Weights of a small image classifier.
Model: 5.27M parameters, 32-pixel images.
Training: muon at rate 0.0061, 14400 steps, batches of 64, held-out accuracy 92%.
Rows from block 2 of a small image classifier, named by matrix and row number. Rows with one number belong to one channel. Each number is 500 + 50 x the weight over its row's rms, rounded and kept within 0 to 999. All counts start at 0. Numbers have three digits each.
After each channel's rows are labels from the 100 images, of 14976, where the channel reaches its highest value: "responds to" is what is common among them; "peak on" is the class under the peak. Only what is clearly more common there than usual is listed. The data: single toy objects rendered from many sides on busy backdrops.
# convs0: first 3x3 conv, stride 2 (model.blocks.2.convs.0.weight, 160x80x3x3, each kernel summed), inputs 0-79
# convs1: second 3x3 conv (model.blocks.2.convs.1.weight, 160x160x3x3, transposed, each kernel summed), outputs 0-79

convs0.91:480533504455484540540509482481506520494613542581532469495445513483449468474474443494453476496513492582459503514536497443509487470487623521506489527529439524430540555475474539549512596515635392546635540407513506454495489534557397514556390515
convs1.91:476450452376467541533470523512521451433504430498499452489445483524569521565621495480571383443487559443485545466504555435474490406514528529529487540501501525518495424471563503513498477452461488398428574528495539428551500528562445556536437447
responds to: blue
peak on: part in the main colour

convs0.34:452566649486463461501504513452531521482481434517513483527492424438417615443526440577432481461468497475517579480473467560560541534469529523444490455476499444457498610619494587468418559531484511491548513546553552539431492488447530458547560507
convs1.34:448463504522448501475427472478533584567483517441496590455524480454541397446445468457528626538490536536410511518509519493425464545442492459499484486444548480527510468455544494451546462541466496536502524531468448486403446460596479420426453573
responds to: white; grey
peak on: part in the main colour

convs0.146:519496409525494475439469420455561497449525517463601488463445417560497472471523474601510532564533456403576522458530561481534420459506506459445428490454527484555510523477538360414529573544440523452515550601466529575477521468547476519471512555
convs1.146:525557524553434554535543544592479394473511505485470510455645480610498572506519535548515481490501469465507469503510514493455493496467532394523479550469450506506486425547476479527518508648563485441510519466493466537461590460559484375469475429
responds to: yellow; white
peak on: part in the main colour

convs0.145:532447395437553501522442548462591516580452514578553490499467472462560463599461529500447544456458500502529443544444526477524533553454507563574403550505531525505491521453409460505485512463527489425490441504475477517478498527605405456520431355
convs1.145:489501456451490529514539490437578526498394552475478442552401453488504416487544444494484551525451503545481475439481541506525508452509507513536450436556465503547535443511624462516473471522438444495436428434450526468468431521511503515522518549
responds to: black
peak on: part in the main colour

convs0.93:487494550489540513503483441498515571508439496431527489530467471489416480474474455621477520581558512484485418464538442453621551433556530443411462483528519477529395464617421560492560573477512446435483536556568472449435566484490452473518447514
convs1.93:428491492515488566447463449475491561509459434435487520522501477423520450488564502459558572534516553581496505572464460557549421546454447584552477486508537496553470504590508557500573456526469420540585486497467485513395485513568466492450480557
responds to: white
peak on: part in the main colour

convs0.159:579455542467549518502565552529453426430473530494496497464359490504422482550487518462530543482607478496497513505533383445502455433559481532547383487517471511494501492498520460457615518506487478473577453523557547503617526554588414534536539475
convs1.159:555460600483507552568524516508425445443471484568478491442450395486559599496529546427554536510486551578549549486534560594552597603530493606542488533572501525496513406567561488467543524555540515508574432490507532477514542480503449540470466535
responds to: yellow
peak on: part in the main colour

convs0.43:514499584517606487515478476431486532538475518463532470606529435404409471441514531514446471491416470516484549502463457484513538453558562573581509557523433517488487610477476477474506489437437420433562530574461568505436522415525521391510489436
convs1.43:512481518601514543551471456515512532506450460496574429530484558421551444444420561475554473374496460503452476495566461449446433501489447500520488512459412460452492517421513480518537409445430396518467518501482533462512462529583568544506577496
responds to: black
peak on: part in the main colour

convs0.103:476454458453514397513508500406553469500512574428569491583478495519386496466493550445533502467504544555574526569585473413396491503526513472492467552479542548441441452527470483513458474538422462538570466577524599484460462544429593501532553445
convs1.103:551475529583557519544386439524455593404521533504412533505564456514470440542545456461438554487499569632601583473578548574513490503519420470428480519541531507535540468493475550580510574507474439468478583543583527492454481552559576534562512552
responds to: pink
peak on: part in the main colour

convs0.51:505446573433499536551466533543509600463466543467555629524608403463529432453485498463512467483497499402481592577435516489483489485443476484400483482550437423469483495427491526569492550535543553499474522466445493499398481500488593518556461444
convs1.51:557595442456499456467444458572501556514456498502457535437412476530450481568590383568476549553503499422506460461533537542529522627535463530511439482568495569519494475541562474455510506421495445481494502480510497500350424497522494415547589525
responds to: white; grey
peak on: part in the main colour

convs0.71:496528476442528484477488483539471396465380514495547420591577545440501524540465469411529468500540476420592561438514514539487471462346500486493541533493484563473490571443561485512516532472472515537418411514458512559430469580483596530490481516
convs1.71:506460526468460533454570490598495409552429543494470428521540442656431542496515579476429431592477419512465452503483608512535466524550500557456508470535466485502483464507464468498404561491575436502511451504420491479439346505512563464383469414
responds to: red
peak on: part in the main colour

convs0.84:534594571518630446538491490500508491473544423509479432511426482495419468550571468515516522514613579457529532487543457526500494505544478523572446414440424481500501553540434536418573503519467491433544444543550522473559541446475564581454597527
convs1.84:509511493528510467496540505498488499485651472526533501498474448582531537452485564499460565559461498579573542520491576568473564543537492455493605518529433418418571500554565575535520614564529491456551467560557595469468446408451401489496442529
responds to: red
peak on: part in the main colour

convs0.98:498538454493430468539483443468563518491503513649570441426503499477432527494557403499469436509499501559495423466548546467456542476508415451520544482503572493489336516491533495561511543479512448528529565546478490497547502582618421529457432509
convs1.98:432546533504484469592491418471547433421579529481485448489477522449510559455513498482497456459514508491467485515582463489539454370520591556490511528523548530471496478481436539415477518520467457480508369543457494511517544470492518467494449537
responds to: teal
peak on: part in the main colour

convs0.96:494483487530554478540510497465525518501499639498578483480555564509419499534458447556427435497496560474484453533501434484487509550440562581454515543616481590490427475558497522494512537522471589501484468466433415586625441509467585451444536527
convs1.96:433584570365520525471456467517506541485471431607507431471547582577468512516526504518516485538501505454557426429438493518461466466458507459422534459438520507568545476397527456478517473506469513436487430486357511527534486582487516591542560523
responds to: red
peak on: part in the main colour

convs0.80:484424496501430533530449463565412516480467548555483550407440442477478519465610448528569497635495600525514553577446567483508498513460437457498519477555495485544579520459561485504524498503399455423448482587451412481500475514439509515453437520
convs1.80:542515488471483517534448429450551502568530443515447480574578627479547581640486562550536509473596438475511522493509492490526531438496437519480555516428433444515446457468443461538412562529445417484485505464389555551609493459460447556446555449
responds to: yellow; green
peak on: part in the main colour

convs0.78:410529412484536553477492488501548548488550471508496496508497485535544499492467460523419410578466488462500558527507509544605439389510587459500459490616559455491483498485483495529430472542407593491583429406459493419453489549492537521438591458
convs1.78:536515376499496494522500522488441525525455490468501639454538548527513490434480459543530449519509369463458427482516493461534467511473564590542509578566529545524568528468460452497577484439516540519550522437482476494540486505458471420468549489
responds to: purple
peak on: part in the main colour

convs0.22:496585596526497496520468616532508425419548479498521542549578433521561517483600467534537571480540516506527523517519429469527502430470429471480499399520600440509531529519432490522559430515445447432440503505549474567478486504499559540449531362
convs1.22:592496489532534522496543492557470484500504497414476482460494401455467488478617595449355482455523454491498539602535460504555547476550493488520457519447473510458452530509510429582452539586600499475508509501591587431482493492488554474512533451
responds to: white
peak on: part in the main colour

convs0.60:418491486507504494416505488455467485486442460427453444503473503501481456540607527479467547469580456453512500458574629575507418460468492496493509573538478427477521540578525552411502527562604535540554525430394414416495538497548498547474559474
convs1.60:505526488549443492551466473542523556496461528482504492531584412558551414465578520424567426523507448483424556441494547467476456484515503590505450451449533546490499543573501415488549486442459516537560511512516585501523476464591469437532521516
responds to: purple
peak on: part in the main colour

convs0.97:482456544473452549463508496538487480556510422481534475497499582481472415492533492475465442476475508538547572430551630476521414484457508525465561569548549611477549502436506530362527446511517510405630543517481492502427517554461426432482527476
convs1.97:477481449438454521571472514472539455496473512588610413498477450566568443530513541431521537505501594435463498439434514491512427348568531499495503555402490505442526504520493522468559444524456529440429466492456529449617536518438499607534434468
responds to: red
peak on: part in the main colour

convs0.4:498592536461452497479454536451570575513572512432577497442490530496556499548443498671465538476511523480489471512500331491497508532482532454501501544486524466488464551473451544419595556450527473464517510534511508557498537536391563428436453471
convs1.4:492517470484532476527515491442538617481580599484413563523517486441530442531498509509434538496438568538562379460550540511565494565490532480474450517486482490453505535501447476577540543500527542486571468448450414527478530455500472523472510614
responds to: pink; purple
peak on: part in the main colour

convs0.67:508468580462478512542498505452465566620511563453556412527364435483334496483502514465485538531480446477523447515469495477479530521436598563489509640442479512526483526466488469517455519509545462540530562521471566439459517497536431448555493540
convs1.67:496436498556469619517465508511516551471509494485476394589432506423536510405349583362493431444450509483491467461504437502463494546452484479490448453528490457443534505490537465454490545500377477560452534501560526494552581570575517503471526579
responds to: blue
peak on: part in the main colour

convs0.144:471608477471421542469490510482630527514426451566474491481464493518509549498562476417512483418496536445486520497486489482535384478478538455475441499504531332474467556417519505473533413506580468575523597514443486559491487547490468591503464500
convs1.144:487481479518465489494530487420525469512471538456484500544509567504491283479554490493527541460522505462464509387491479570509539428477524493505456559535556504491479512499511486520434494465497506487558441509531476507521602517505542494527552369
responds to: blue; teal
peak on: part in the main colour

convs0.122:520474541518508464501476454497553545598451547474515521520440488496461478476532552578546504464486499486529530501572489484516533497518535491541390479469476429490542316498483491554496483496424468531545488528457476536502500538271474561508571438
convs1.122:469475618413419515559561563573476535491417562549473507465539596446523553483470559446455446408533541481520437549441539386516497516484453440476524482503547528486586497453399487548522491498513464561493550498447472536488482484423495498499568459
responds to: red
peak on: part in the main colour

convs0.37:538509515433530494412426412480470542543585553551475439485493591426498485471530518490443511587488481525466508510607514459502486513543466510469605515533539418580436510553549565520479517502524425477600558445525423511481562491492594425437428444
convs1.37:534524524453499504465516418520539508496495529572519390461499486540499553435515518493531435418520538472480518491465508515581533443524537550533564533442440563514531554416492458499433467497529521517484512537466418543657530503420430659569519480
responds to: ice cream
peak on: part in the main colour; brown part

convs0.108:470487485523594455638482427405474520526555521535578515493560509431496437538451474484439458479506527572507447480460455463519479401615573559524522464606424483507501485496523497586438457521505499493523499595483516514468472426527486622475459523
convs1.108:464572515474491454506403472418460420438455468494488535436467603496532524486603501540405551494541527377574553464471461515479538465528484502511504594501394573498431569561474539458498511438537431512454483453556508489522456428476522505472541427
responds to: white
peak on: part in the main colour

convs0.23:419501489598492468534535431502497482505460332492504507514527442533423576452500551501503496465479522531494544529532530510468507435418422472436454518522523511530524464557483658460580543554487414549559574443458404530485496504543491582524530511
convs1.23:560507513529506460469529484496433505462486494560490581553443551554460548499485528418546422548515502473634521546528584518487585450543470540539523594404571482475508554562481515512507478504501490530557473569429537461514469426460403460472485526
responds to: red
peak on: part in the main colour

convs0.10:574580544503535497480540546458471525560497477459484519489474525400438498597513471466487426558532460510555461568447492473523486441523592539404402537409491528462562538474501453560585372561517398561531514544525555508492524447517410525533523512
convs1.10:546538563553499604517526512468483408510471601475537446494434521513555557511484510470451552423548554543499448460475507527472439473472491504518544530507463541481453496483357460553448561496395510472526505459548473473496497500510469577496507394
responds to: blue
peak on: part in the main colour